A small image classifier, trained from scratch.
Model: 24-pixel images, arch vit, activation gelu, moe top_k, patch size [4, 4], layers 10, width 192.
Training: 9400 steps, held-out accuracy 97%.
Data: trained on single printed letters, digits and signs in grey, bent and noisy, 395000 training examples, 3.0 epochs.
Rows from block 7 of a small image classifier, named by matrix and row number. Rows with one number within an expert belong to one neuron, the router's apart. Each number is 200 + 30 x the weight over its row's rms, rounded and kept within 0 to 999. All counts start at 0.
Before each expert's rows are labels from the 100 images, of 14976, where the router gives the expert most weight on average: "colour at peak" is the nearest of a few named colours to the mean colour under the peak. Only what is clearly more common there than usual is listed. The data: single printed letters, digits and signs in grey, bent and noisy. In brackets: how many of the 100.
# router: router (model.blocks.7.mlp.router.weight, 16x192, trained with AdamW), inputs 96-191
# up: expert up (model.blocks.7.mlp.up, 16x192x192), inputs 96-191
# down: expert down (model.blocks.7.mlp.down, 16x192x192, transposed), outputs 96-191

# expert 6
colour at peak: grey (84)
router.6,228,222,242,182,216,234,166,236,140,182,222,195,198,231,214,213,244,143,193,237,193,198,212,221,199,132,180,224,202,237,233,202,180,167,167,226,156,218,218,198,186,241,182,153,190,198,163,196,231,189,149,219,194,235,166,185,240,132,175,192,212,162,156,232,182,236,208,212,153,227,242,180,214,223,216,209,196,177,196,243,256,197,195,153,201,145,179,223,176,219,177,196,172,155,204,198
up.0,150,196,173,184,186,237,205,226,155,194,219,216,195,268,221,107,199,223,177,198,169,219,177,173,245,228,223,192,216,230,199,211,190,211,226,211,251,224,217,159,184,210,240,206,239,181,249,205,207,236,209,167,230,166,196,215,186,239,219,186,211,149,241,163,134,165,227,213,176,191,187,165,217,214,191,224,235,205,275,227,141,118,190,180,192,195,195,173,233,242,179,213,190,227,231,196
down.0,262,204,187,136,278,215,224,197,207,245,182,211,153,217,207,198,183,216,212,193,180,192,192,207,154,177,266,177,197,143,152,219,158,245,196,168,193,142,217,212,250,236,185,184,236,219,227,235,185,175,276,221,180,167,197,244,171,224,235,158,183,194,236,230,190,241,103,215,236,225,214,196,203,193,214,158,187,192,216,179,221,247,141,209,110,217,218,210,168,191,234,228,185,219,189,209
up.1,219,210,186,201,200,230,218,206,188,184,190,153,158,278,235,204,201,159,217,230,174,155,233,188,220,158,158,225,191,261,194,198,177,185,265,195,209,177,203,229,239,214,181,240,228,196,200,176,195,234,172,201,246,196,246,154,244,142,199,211,224,207,189,145,222,188,231,192,173,170,191,222,178,164,259,136,207,189,141,213,193,231,146,204,158,181,264,264,241,160,280,188,148,179,238,202
down.1,204,266,225,179,204,196,199,200,182,211,262,215,223,126,221,196,182,217,179,185,196,190,229,218,197,180,208,200,254,206,184,202,196,188,238,210,186,175,203,153,173,217,223,167,214,184,180,228,131,195,189,165,171,179,208,248,165,193,236,182,254,205,186,225,230,212,256,189,236,180,146,204,199,263,152,258,184,170,186,217,203,218,179,192,193,196,211,166,215,188,185,261,204,181,229,232
up.2,185,127,223,207,169,183,190,194,263,172,280,218,188,153,186,219,173,179,224,217,221,168,254,198,174,167,212,238,161,147,150,177,153,198,187,188,204,213,228,205,193,197,185,152,135,210,173,190,179,208,251,240,143,204,176,209,210,203,197,202,232,216,182,218,216,209,173,248,201,224,228,182,244,184,181,265,207,226,192,222,177,189,148,187,224,156,173,197,155,229,187,171,171,198,161,176
down.2,254,193,198,191,182,194,186,194,201,227,177,240,180,223,170,227,226,178,227,214,179,156,194,172,156,209,204,221,177,209,234,248,196,211,214,174,137,225,196,155,172,124,216,162,120,214,196,229,174,132,225,209,179,200,229,191,180,166,243,254,197,215,233,161,240,200,157,213,224,162,199,193,220,203,221,190,225,154,211,275,177,185,163,174,173,216,184,192,188,188,246,215,174,185,166,216
up.3,203,209,214,177,202,196,232,216,220,220,238,186,137,197,183,177,170,189,185,208,211,181,220,216,181,249,197,215,234,223,213,230,272,152,206,233,195,218,172,231,181,204,287,187,261,177,217,168,193,198,208,254,216,174,143,214,222,247,240,187,244,165,214,170,222,182,173,238,224,192,140,209,167,174,188,126,165,234,243,174,230,221,174,201,199,220,248,235,191,181,164,164,180,220,215,136
down.3,203,207,207,203,224,201,209,162,160,192,196,162,165,212,185,194,166,163,240,168,194,197,154,199,213,161,190,173,194,167,210,128,155,223,125,200,212,226,225,162,238,178,204,230,212,207,155,173,168,230,231,159,217,172,231,241,213,224,236,186,203,204,158,184,228,252,208,175,176,189,244,193,239,168,219,208,203,145,183,208,195,171,191,172,167,153,210,169,221,214,192,200,208,256,199,235
up.4,185,194,219,195,239,187,219,216,162,192,242,260,211,239,207,230,176,174,148,247,205,192,198,260,206,175,241,161,166,213,222,181,198,186,264,246,193,182,144,199,190,195,204,176,225,242,220,317,174,220,184,232,196,186,223,177,154,175,223,164,219,175,224,215,204,202,181,187,181,195,211,232,205,202,171,185,167,182,245,213,184,195,188,191,160,242,260,151,217,239,225,165,216,219,218,203
down.4,184,223,158,173,199,174,204,133,179,144,219,221,140,232,158,252,214,140,228,240,228,168,267,191,187,229,176,232,247,169,185,201,241,189,202,198,199,213,199,198,239,182,193,190,126,206,226,165,189,205,167,200,251,152,202,207,188,206,199,186,142,179,208,185,158,194,214,174,234,201,220,207,149,212,184,210,223,163,126,158,217,209,222,198,153,190,217,212,168,232,145,221,195,221,167,186
up.5,215,233,198,181,143,171,199,166,163,224,226,241,155,203,232,237,187,176,274,169,215,217,155,230,200,226,214,186,217,198,204,191,197,154,211,155,197,174,202,179,207,175,261,232,220,219,198,202,164,202,241,175,212,251,181,229,189,189,206,214,234,199,145,244,228,188,250,152,144,227,166,133,250,189,224,257,185,186,224,171,189,165,226,178,237,185,183,206,211,140,201,202,193,208,143,190
down.5,207,205,211,188,182,185,213,250,178,188,187,168,228,218,215,188,202,186,229,218,198,233,184,193,225,254,199,196,218,173,235,221,226,174,197,261,234,207,214,218,191,244,211,237,179,233,223,178,179,228,188,230,184,236,233,134,185,229,200,197,196,246,180,201,242,212,196,208,253,198,208,160,205,251,197,225,193,204,187,214,228,212,232,172,233,131,187,233,221,164,216,215,202,176,216,119
up.6,178,211,224,147,165,206,241,210,189,198,173,182,224,157,151,151,184,208,262,174,212,166,189,201,209,247,249,166,183,223,183,168,209,177,203,259,126,205,195,162,193,200,198,206,169,200,186,156,192,177,197,204,169,218,226,199,167,192,261,220,232,234,184,173,206,199,152,139,236,258,212,211,144,168,150,170,196,191,184,127,192,222,200,183,209,296,182,162,220,157,209,236,211,225,171,182
down.6,201,144,238,212,168,229,194,196,156,180,204,224,212,225,173,136,198,190,193,158,164,197,208,162,195,200,243,192,218,140,247,193,195,216,161,217,217,162,205,198,182,215,171,196,220,206,250,210,185,157,249,212,223,208,181,186,188,213,170,198,186,223,218,161,197,208,192,229,172,192,202,196,242,210,178,227,199,186,195,236,208,234,151,161,192,142,224,198,204,230,136,231,208,201,211,174
up.7,166,167,211,197,222,223,247,240,237,181,207,297,145,198,160,199,174,184,223,230,219,221,162,138,192,199,181,223,183,194,217,250,219,234,221,126,182,238,205,230,231,200,235,169,225,158,220,201,212,186,198,171,215,188,173,192,193,194,218,197,143,199,212,220,196,218,204,184,214,178,186,183,190,263,208,205,195,226,150,193,243,203,221,171,188,177,241,182,172,227,241,153,203,190,158,246
down.7,263,164,243,222,158,183,247,197,238,246,166,196,172,210,199,219,209,236,164,182,208,223,278,220,219,196,158,168,162,259,164,181,206,215,169,183,230,233,145,271,195,172,195,214,218,208,179,203,163,195,198,171,220,215,234,209,224,207,212,230,181,193,198,202,153,175,210,185,217,212,281,221,214,183,165,234,158,204,197,164,212,199,241,168,177,185,196,169,207,194,191,165,213,237,253,169

# expert 11
colour at peak: black (78)
router.11,214,197,127,241,186,196,167,148,191,249,172,205,169,194,238,158,188,205,173,170,162,162,216,216,159,179,180,160,222,175,251,166,202,206,194,218,164,197,148,205,237,168,228,163,212,256,178,199,217,220,203,169,191,238,225,203,202,222,186,243,194,168,184,201,195,231,218,239,186,165,247,244,176,143,142,176,209,221,252,222,191,255,174,222,214,248,240,186,196,262,198,241,204,236,211,225
up.0,179,265,230,194,198,217,213,237,199,217,141,198,185,219,266,145,253,192,210,210,194,246,138,176,223,230,212,217,202,165,197,223,206,235,253,159,190,195,174,222,238,138,200,157,144,191,250,196,232,197,209,203,204,142,238,157,246,205,174,156,240,187,177,226,205,188,184,180,161,206,178,199,156,190,207,172,165,234,198,214,260,193,256,164,163,157,172,232,199,200,194,226,146,260,167,171
down.0,191,162,170,149,229,188,179,238,135,268,196,218,191,206,171,227,157,200,177,167,216,253,173,200,187,208,223,215,224,196,242,217,202,190,171,208,225,243,138,208,198,236,177,260,250,235,194,193,188,229,185,213,215,158,204,175,132,175,211,214,159,257,205,147,224,225,161,173,195,222,183,228,201,177,231,226,236,177,178,183,184,225,154,259,218,240,200,227,230,227,214,207,196,204,214,149
up.1,203,210,239,207,177,170,176,258,206,215,165,163,178,172,169,159,206,197,237,224,227,229,202,152,212,204,216,164,233,226,269,198,189,217,158,227,260,198,200,172,197,203,255,181,148,197,219,229,163,233,195,191,197,212,224,161,205,201,232,149,225,159,173,203,241,177,212,212,158,211,187,172,184,191,184,214,184,168,212,180,189,221,203,152,217,217,159,206,210,207,159,207,147,201,202,137
down.1,222,219,186,175,199,204,201,192,221,215,174,180,198,231,195,189,197,217,192,194,161,242,115,186,201,207,183,201,218,207,201,211,215,227,190,117,180,162,183,187,187,154,179,210,218,208,263,146,204,195,183,173,220,161,201,219,153,244,177,202,232,183,172,162,192,247,263,176,195,165,136,221,166,164,221,185,202,204,227,196,243,175,134,210,233,188,219,179,229,263,202,162,187,213,230,184
up.2,224,236,173,140,219,211,214,230,195,187,185,227,212,182,213,156,245,186,173,168,203,246,249,211,233,194,199,230,165,167,254,203,227,233,150,203,197,225,113,233,236,91,203,219,197,190,179,174,209,199,207,193,213,188,167,271,208,180,198,194,145,217,194,231,235,232,185,216,204,176,223,186,262,179,180,171,228,170,163,215,221,234,180,203,227,199,232,196,233,185,205,230,157,188,185,188
down.2,150,162,210,196,193,168,179,185,242,207,229,185,143,216,191,255,136,136,193,268,200,153,225,212,201,219,236,198,202,207,173,215,210,177,152,230,190,194,195,188,190,194,151,204,231,221,241,208,179,220,215,214,183,118,206,199,162,194,212,207,195,183,222,208,210,118,194,201,207,162,171,220,190,209,223,154,227,205,212,213,203,189,223,237,206,206,200,227,154,248,166,154,185,200,183,155
up.3,220,274,228,176,195,147,247,184,194,199,250,200,194,210,235,211,209,226,222,209,243,212,221,181,166,202,201,166,179,207,217,154,193,115,186,231,167,254,205,199,224,186,161,199,162,153,142,215,223,221,144,191,195,173,123,214,163,160,182,171,185,182,170,188,228,140,188,205,131,229,195,202,172,210,157,245,171,190,253,173,176,219,195,185,219,183,212,240,204,179,238,183,172,180,217,221
down.3,208,189,229,210,174,162,209,221,225,243,154,237,172,150,180,227,196,183,214,198,242,151,184,242,185,150,209,153,192,219,158,176,171,202,164,221,220,207,172,245,231,189,245,163,217,234,120,180,237,196,213,192,198,253,165,167,185,220,220,209,233,222,201,163,148,203,179,205,193,205,175,220,236,231,195,212,168,168,216,195,238,195,210,174,147,185,174,212,249,243,157,180,207,160,208,174
up.4,244,178,221,219,199,218,188,168,221,215,259,140,225,196,227,212,136,197,205,183,163,245,210,185,201,167,181,125,205,194,156,213,203,265,150,214,180,162,157,249,198,285,203,164,195,187,189,213,156,238,243,223,233,176,191,194,168,219,235,142,169,216,226,181,180,176,194,193,199,202,133,165,198,221,226,235,222,167,232,224,206,233,177,194,246,201,168,203,159,241,209,194,225,238,221,221
down.4,234,242,252,184,193,247,153,181,198,241,178,200,202,224,235,219,192,236,207,209,175,240,211,181,171,215,189,210,188,193,137,170,230,195,249,208,262,211,204,232,170,184,194,217,218,224,199,186,192,174,187,183,233,226,205,204,168,204,187,223,159,210,214,178,206,189,209,123,163,211,197,176,184,202,231,145,172,152,185,148,150,183,186,175,195,172,191,218,140,180,180,169,159,219,241,148
up.5,164,170,208,167,190,201,159,188,225,203,211,188,234,236,184,180,229,221,209,224,225,209,198,178,199,224,180,236,217,225,221,226,165,158,228,214,209,223,141,166,211,217,177,183,241,141,218,196,179,232,206,180,198,220,236,188,224,195,235,231,170,187,157,196,228,225,187,221,198,205,219,197,211,238,163,249,238,144,183,192,174,160,193,203,200,190,161,144,208,174,197,221,151,203,237,154
down.5,189,200,207,196,137,185,227,187,206,173,186,174,188,185,219,186,148,208,173,220,201,256,186,184,192,244,173,174,177,184,212,202,144,231,175,189,196,151,224,228,158,206,238,203,200,197,231,208,184,247,256,195,143,193,209,215,190,208,241,208,228,233,268,205,165,273,226,237,196,199,105,222,177,215,216,202,228,157,165,184,226,197,144,217,215,189,220,171,242,203,217,168,198,212,167,187
up.6,174,231,207,125,189,212,143,186,217,222,195,203,157,170,246,210,208,172,210,211,227,172,189,238,161,198,244,171,195,203,203,160,223,158,206,190,208,208,198,130,244,183,173,170,152,183,198,237,180,204,201,195,150,238,158,220,270,205,258,146,268,241,211,192,180,156,226,191,183,165,151,175,189,206,173,194,216,204,202,194,206,223,203,190,230,156,228,182,207,228,231,239,163,200,164,233
down.6,122,201,204,229,236,214,172,238,177,172,171,220,179,215,212,178,213,230,217,231,193,218,193,192,187,182,182,218,225,176,204,190,159,190,219,217,229,223,136,187,130,206,199,216,185,208,246,170,236,242,252,176,197,236,147,150,211,187,191,214,167,191,172,188,143,196,150,220,205,200,196,212,230,178,207,150,193,213,226,244,207,179,157,234,218,264,192,186,238,232,228,180,247,219,127,181
up.7,260,255,179,127,220,214,160,244,140,261,168,204,199,217,211,150,223,227,194,223,235,185,188,195,195,192,246,174,243,160,192,210,176,190,180,207,154,168,166,187,235,208,202,198,232,156,244,184,188,184,180,233,183,145,173,191,207,193,241,222,211,177,195,205,189,164,171,202,194,197,193,189,203,190,199,144,218,194,182,213,218,211,256,222,224,166,156,153,167,186,217,173,226,189,190,212
down.7,175,175,170,188,187,199,223,192,147,231,201,195,199,202,214,204,219,244,184,164,160,187,147,205,199,209,203,208,192,230,152,230,160,212,213,200,185,163,181,253,128,212,218,174,184,184,182,197,198,239,187,216,189,197,181,233,174,146,230,183,221,230,177,189,141,172,175,221,233,228,215,197,187,183,271,220,151,187,171,144,219,167,294,211,153,194,205,211,216,204,213,195,174,210,185,189

# expert 3
colour at peak: grey (41)
router.3,220,157,218,214,256,212,191,213,179,198,172,236,175,176,224,218,192,227,176,184,211,212,191,208,248,191,193,227,214,224,171,178,185,201,230,140,213,248,209,199,215,186,172,241,129,190,213,265,173,234,182,184,182,160,214,217,164,218,137,142,235,139,224,202,157,196,227,200,250,238,180,209,181,225,203,220,213,233,236,201,213,196,164,191,200,162,227,206,175,187,207,180,159,133,221,239
up.0,177,239,201,155,207,262,161,247,187,192,160,218,151,226,149,177,206,235,204,228,208,159,256,156,271,214,194,200,186,194,247,180,205,196,231,199,185,200,184,162,224,179,190,231,156,175,197,215,182,188,214,193,197,171,204,176,153,185,233,227,174,228,162,191,163,183,205,250,203,263,202,236,198,215,153,187,249,218,208,236,163,167,135,248,203,190,212,193,164,207,195,193,202,248,234,200
down.0,225,192,236,199,211,197,204,173,183,224,200,161,235,207,240,194,204,241,198,222,155,207,185,244,177,214,207,180,209,250,177,206,245,221,164,164,227,263,168,218,228,218,218,200,201,161,225,203,143,235,214,212,178,207,194,195,188,270,196,210,209,207,164,166,192,197,138,202,167,184,144,244,204,184,233,244,173,157,228,224,241,214,241,228,195,246,243,233,167,224,243,146,227,125,234,196
up.1,285,218,179,206,241,177,231,183,260,187,212,206,167,188,155,197,192,247,199,196,191,192,183,179,218,207,204,222,166,166,187,200,230,211,181,143,166,199,126,197,188,193,182,201,211,127,138,194,171,197,174,181,189,198,186,212,180,260,218,163,235,223,210,198,187,185,243,179,158,258,204,187,264,150,206,220,259,155,246,207,191,168,206,196,195,213,232,228,204,204,240,192,175,290,174,206
down.1,222,182,221,201,205,162,187,199,158,195,149,156,151,233,189,187,194,220,188,194,179,249,226,176,180,188,186,210,171,205,224,242,195,160,238,193,191,218,206,179,206,193,247,199,242,199,191,179,197,183,225,217,187,185,156,237,194,213,182,167,150,183,160,232,195,170,190,197,165,139,168,213,224,172,228,167,236,199,209,178,206,150,219,212,111,193,229,201,225,160,205,224,187,183,247,197
up.2,167,218,204,171,211,225,158,187,163,164,200,201,232,195,136,220,183,213,154,204,226,211,191,196,201,189,175,150,205,142,155,231,205,226,242,83,203,257,198,183,193,257,194,229,200,209,219,171,198,228,167,156,165,204,170,221,191,169,230,200,174,224,175,173,166,184,221,203,247,236,159,236,238,173,189,170,184,198,221,177,184,263,203,210,203,171,190,194,165,190,179,182,202,191,179,200
down.2,238,175,213,195,257,174,226,194,122,218,222,210,233,221,276,169,226,206,224,195,185,193,211,172,211,212,200,223,233,206,209,181,213,221,218,271,193,190,132,248,199,162,196,219,233,185,169,211,131,159,246,219,207,224,259,117,195,217,167,163,191,207,192,198,203,190,196,210,226,128,209,203,250,179,185,201,212,198,169,154,257,230,201,237,160,224,189,262,142,134,182,180,198,215,175,233
up.3,185,191,166,139,222,208,190,203,228,223,243,244,154,169,225,208,212,188,200,127,198,217,229,213,174,242,180,163,195,210,221,211,183,137,138,169,186,192,193,157,178,167,224,170,290,219,192,166,193,240,211,216,223,193,181,215,195,187,209,257,204,204,177,178,244,180,244,196,236,162,210,172,182,177,203,204,227,161,200,236,176,157,188,172,214,191,148,199,186,176,212,177,268,199,163,201
down.3,212,170,159,142,220,251,198,149,131,189,220,173,215,171,228,196,163,245,173,220,158,209,199,209,245,114,160,260,167,220,210,225,160,187,211,206,187,210,199,239,190,173,188,161,164,183,157,220,194,225,184,262,182,250,193,192,192,247,214,162,211,223,205,180,240,201,226,215,174,252,274,234,229,177,211,168,191,193,230,247,177,190,173,247,192,183,191,169,147,229,216,214,238,199,196,190
up.4,152,193,191,140,251,211,213,170,198,193,239,147,196,150,181,205,176,180,206,169,225,168,254,211,272,227,147,171,262,231,199,241,176,169,195,167,197,213,217,226,234,182,186,209,223,161,226,265,206,140,259,186,191,217,169,274,188,221,208,213,180,214,181,224,152,195,167,191,212,177,151,212,208,165,220,192,240,227,199,221,236,192,246,209,213,242,249,218,162,181,143,215,184,201,241,207
down.4,165,220,221,163,236,167,152,233,133,145,283,167,215,265,182,149,227,259,185,218,205,216,172,187,200,215,157,246,194,191,210,246,192,215,185,173,138,187,205,191,228,241,234,165,224,193,186,182,151,218,204,208,162,186,200,191,238,207,193,208,207,160,190,167,183,170,221,210,174,180,235,220,232,217,192,250,180,167,163,154,198,173,193,231,198,221,192,155,150,175,123,206,210,150,173,247
up.5,205,281,256,213,158,179,182,202,194,222,225,248,158,192,207,229,165,239,168,178,197,202,229,181,178,202,183,188,249,189,174,191,167,160,199,230,205,227,213,209,213,234,237,191,244,224,246,208,195,178,203,202,211,224,187,171,209,184,216,196,184,208,197,176,279,185,227,112,138,172,177,199,162,206,190,220,227,186,219,205,215,171,208,188,238,192,180,248,209,158,204,203,191,196,176,210
down.5,256,166,195,184,242,184,194,110,228,241,177,222,234,179,204,198,219,210,196,230,156,180,180,225,194,162,198,218,163,162,208,226,194,163,183,126,230,176,190,172,177,190,148,128,223,152,167,170,199,227,196,182,194,231,201,236,200,172,205,251,220,246,258,191,235,203,213,200,262,207,172,245,202,256,199,216,198,191,138,164,189,169,238,186,181,164,163,230,225,163,249,200,158,189,210,211
up.6,182,215,172,209,223,196,207,179,141,180,242,193,172,190,241,159,171,231,232,149,165,228,179,124,153,260,199,188,227,260,215,187,194,210,156,180,241,217,182,232,214,184,205,205,229,146,177,171,173,204,169,192,201,212,258,201,205,271,206,248,140,222,226,187,184,239,184,193,196,157,166,238,193,160,205,196,182,214,189,175,203,195,237,188,201,214,202,205,212,210,193,253,246,210,196,218
down.6,237,207,187,203,219,202,177,211,189,149,214,216,191,180,243,208,173,233,260,210,145,201,211,189,254,183,219,225,230,161,216,200,178,173,200,187,221,188,216,193,218,161,156,179,228,232,191,206,240,187,155,173,193,182,185,185,228,271,183,243,172,184,218,185,248,195,147,184,139,177,195,170,186,210,155,220,233,192,208,198,168,192,231,194,150,175,181,175,233,138,255,225,217,223,255,164
up.7,174,232,232,170,198,200,234,192,200,155,230,162,215,173,130,198,220,162,232,205,178,209,240,160,172,211,163,185,190,198,163,192,145,185,232,179,222,190,172,251,185,197,242,213,198,220,167,239,258,178,201,225,211,189,232,183,205,202,183,182,247,225,164,246,137,233,150,209,225,214,226,216,146,230,172,238,198,204,188,208,164,185,242,195,219,197,218,217,215,172,229,179,219,163,169,170
down.7,226,221,177,223,229,207,164,192,205,223,190,174,187,200,228,230,230,279,184,196,246,183,200,187,180,224,200,209,184,224,187,160,210,248,173,188,253,181,174,225,164,167,169,231,159,244,212,223,151,234,189,185,224,154,165,188,194,265,210,240,279,170,224,206,208,237,142,210,198,185,151,170,190,228,213,206,192,224,160,218,168,195,111,159,241,199,163,222,214,162,212,266,159,209,241,190

# expert 10
colour at peak: black (79)
router.10,175,205,212,171,187,222,208,201,146,223,166,195,221,210,236,144,212,183,152,240,179,260,255,163,178,161,145,185,194,191,255,210,160,227,202,186,210,183,194,167,216,173,231,210,229,246,190,157,211,163,202,219,256,157,200,165,173,214,230,222,241,200,204,166,235,147,237,190,182,147,253,150,247,165,210,192,180,214,260,254,198,167,169,206,152,164,160,176,220,196,187,236,184,209,181,188
up.0,181,180,177,200,184,242,226,171,169,191,212,201,230,246,173,253,225,171,191,206,212,240,184,172,179,195,210,250,155,223,186,200,176,237,227,197,193,212,230,209,203,192,205,187,182,227,196,213,183,151,157,198,123,243,163,282,228,176,214,154,209,222,251,182,225,210,175,210,178,148,168,196,231,187,176,251,145,225,184,182,150,250,226,166,203,223,159,259,247,236,217,208,212,220,181,199
down.0,267,198,210,210,188,167,221,189,214,235,146,252,202,242,221,231,218,265,217,221,185,253,237,186,199,230,221,178,250,258,239,174,212,211,207,212,179,200,214,164,201,218,219,185,222,204,215,113,209,227,205,189,193,176,254,264,210,195,195,229,180,121,230,231,174,172,215,225,222,204,264,179,232,185,181,173,211,226,256,200,186,247,203,174,155,221,171,253,241,191,212,193,157,245,214,217
up.1,232,144,190,228,179,197,214,218,183,227,191,172,168,196,201,216,186,183,206,180,215,198,211,218,143,215,209,169,198,204,163,181,163,253,222,198,236,196,229,208,195,199,174,198,279,238,148,187,208,271,193,242,243,177,240,177,204,201,173,159,221,233,177,153,210,240,209,196,159,175,229,202,211,273,173,182,178,185,166,197,233,174,242,229,232,259,167,226,189,220,154,199,163,238,265,185
down.1,148,232,181,224,134,206,231,181,187,184,269,148,198,191,211,240,238,227,210,220,184,228,178,200,157,164,207,179,192,214,200,148,179,164,234,219,231,208,236,236,176,153,157,210,181,219,222,187,204,159,190,184,175,184,177,192,218,212,157,204,201,152,178,187,238,222,191,132,256,220,236,176,232,214,189,214,242,203,231,198,164,199,196,197,202,202,230,167,161,226,220,222,215,146,183,184
up.2,216,221,210,162,170,207,216,158,184,196,204,198,177,174,229,183,162,200,167,153,235,189,194,155,199,207,200,174,242,157,196,197,227,223,146,173,191,209,209,198,248,180,245,194,209,175,224,214,208,208,228,216,228,235,207,205,221,239,201,257,192,168,215,218,168,196,198,190,245,147,205,238,201,179,166,181,214,281,176,177,209,190,186,238,165,173,178,199,230,185,190,258,171,175,202,133
down.2,172,165,170,191,240,173,147,189,200,199,235,228,186,202,162,144,235,179,198,206,179,153,183,182,193,204,224,193,155,203,197,201,200,181,177,216,205,231,223,157,158,191,217,181,218,216,194,186,184,203,173,205,153,174,246,211,204,209,134,197,243,220,181,145,216,186,222,231,236,165,243,215,162,211,217,231,185,184,236,285,144,195,196,230,189,196,176,181,198,239,217,189,180,202,224,153
up.3,198,134,218,190,224,182,160,164,184,181,187,221,193,218,161,173,178,197,131,246,130,188,180,199,247,221,194,234,216,184,200,176,204,156,230,196,210,207,209,172,164,192,202,181,249,211,185,194,150,201,206,187,175,202,143,177,259,206,225,257,196,202,243,193,233,217,179,139,225,138,247,211,198,142,201,222,234,213,183,159,217,190,270,274,178,231,152,185,151,235,233,182,207,154,179,224
down.3,158,267,169,210,181,234,230,218,197,263,201,174,192,177,175,173,176,231,204,150,179,179,196,194,226,229,230,188,224,170,169,234,150,236,194,202,147,183,173,237,234,176,218,240,192,162,170,189,170,184,202,195,148,219,205,178,197,183,205,214,236,236,191,207,137,209,205,187,154,210,174,201,220,163,173,193,200,190,174,222,233,244,206,194,173,142,243,209,228,224,188,204,196,193,186,150
up.4,197,187,198,245,163,215,273,232,173,175,189,211,159,217,170,223,189,180,233,199,201,176,198,191,197,163,201,212,213,237,203,190,156,191,199,217,175,184,229,203,248,256,233,197,217,188,194,219,220,264,178,230,246,147,231,168,156,217,194,156,160,217,241,157,215,162,202,270,218,260,199,223,200,190,191,225,230,242,170,236,165,244,184,226,223,197,215,212,171,205,198,123,161,225,125,226
down.4,226,216,216,111,182,196,218,241,212,144,221,141,238,152,188,237,188,190,187,262,211,163,249,153,163,214,229,156,188,211,220,223,214,158,242,142,222,230,204,173,205,192,240,199,149,176,160,220,181,199,173,142,187,247,264,185,217,196,171,190,194,146,218,235,205,232,234,152,209,244,224,210,136,156,162,202,156,241,179,190,222,169,198,254,167,225,176,206,172,190,153,221,224,202,179,229
up.5,240,179,199,178,181,190,202,245,208,138,189,217,251,226,244,228,212,184,224,226,167,187,169,199,173,206,199,199,169,157,159,222,210,198,168,220,181,209,147,168,201,165,211,152,197,205,188,223,211,168,215,196,188,209,260,259,170,125,168,172,150,199,205,159,195,195,139,200,207,148,228,190,186,186,150,213,154,168,231,209,154,218,147,205,205,209,236,158,219,243,171,147,179,225,204,242
down.5,194,215,163,209,192,224,175,209,161,174,199,248,180,194,212,203,207,221,190,191,246,227,229,221,183,170,238,195,216,250,193,244,211,224,137,211,170,213,224,195,168,169,208,162,168,187,193,117,185,187,190,182,176,144,201,203,207,243,201,135,245,220,191,209,231,126,251,203,226,206,182,211,201,153,229,256,229,219,224,239,174,149,246,174,202,193,177,232,236,161,160,216,214,213,178,129
up.6,163,158,190,179,182,243,236,184,196,198,248,221,244,203,178,177,192,236,232,168,174,202,203,187,199,199,208,258,234,233,239,257,170,152,191,149,191,219,235,229,268,221,173,269,235,156,218,196,186,218,246,184,208,230,259,223,230,209,182,231,259,185,185,199,213,227,182,176,215,231,202,186,202,212,212,164,217,228,199,242,182,165,176,216,180,162,194,240,209,184,209,205,213,220,185,273
down.6,152,198,203,183,232,193,174,225,236,264,236,164,154,166,189,206,205,255,159,247,191,218,230,168,181,195,216,186,196,213,214,133,212,245,237,200,244,119,193,217,187,205,236,225,213,260,108,173,213,261,202,176,235,243,189,174,184,256,163,214,206,210,179,218,162,186,225,264,152,150,197,224,209,154,168,207,224,203,207,202,210,204,197,202,221,208,169,220,197,216,179,190,189,201,189,156
up.7,166,248,245,182,189,167,160,207,246,214,211,226,205,219,210,185,180,198,208,201,259,240,218,200,257,141,203,224,216,219,149,180,198,162,168,204,214,175,158,124,208,209,197,179,153,196,210,183,243,265,119,224,158,215,160,216,222,214,213,197,201,238,171,180,220,205,201,182,209,179,202,167,150,174,190,243,191,190,176,220,186,241,153,227,159,205,245,224,168,193,245,185,197,176,214,201
down.7,198,188,137,175,180,217,162,247,195,188,112,188,267,205,222,193,241,232,196,211,174,233,183,189,209,193,231,144,176,184,260,254,224,193,191,231,236,251,198,232,204,201,152,241,189,197,193,209,194,257,213,202,195,241,173,191,198,144,232,221,182,206,204,203,197,173,173,162,227,189,203,260,234,178,189,178,177,209,179,168,182,210,198,189,174,218,204,213,211,183,216,229,231,186,188,220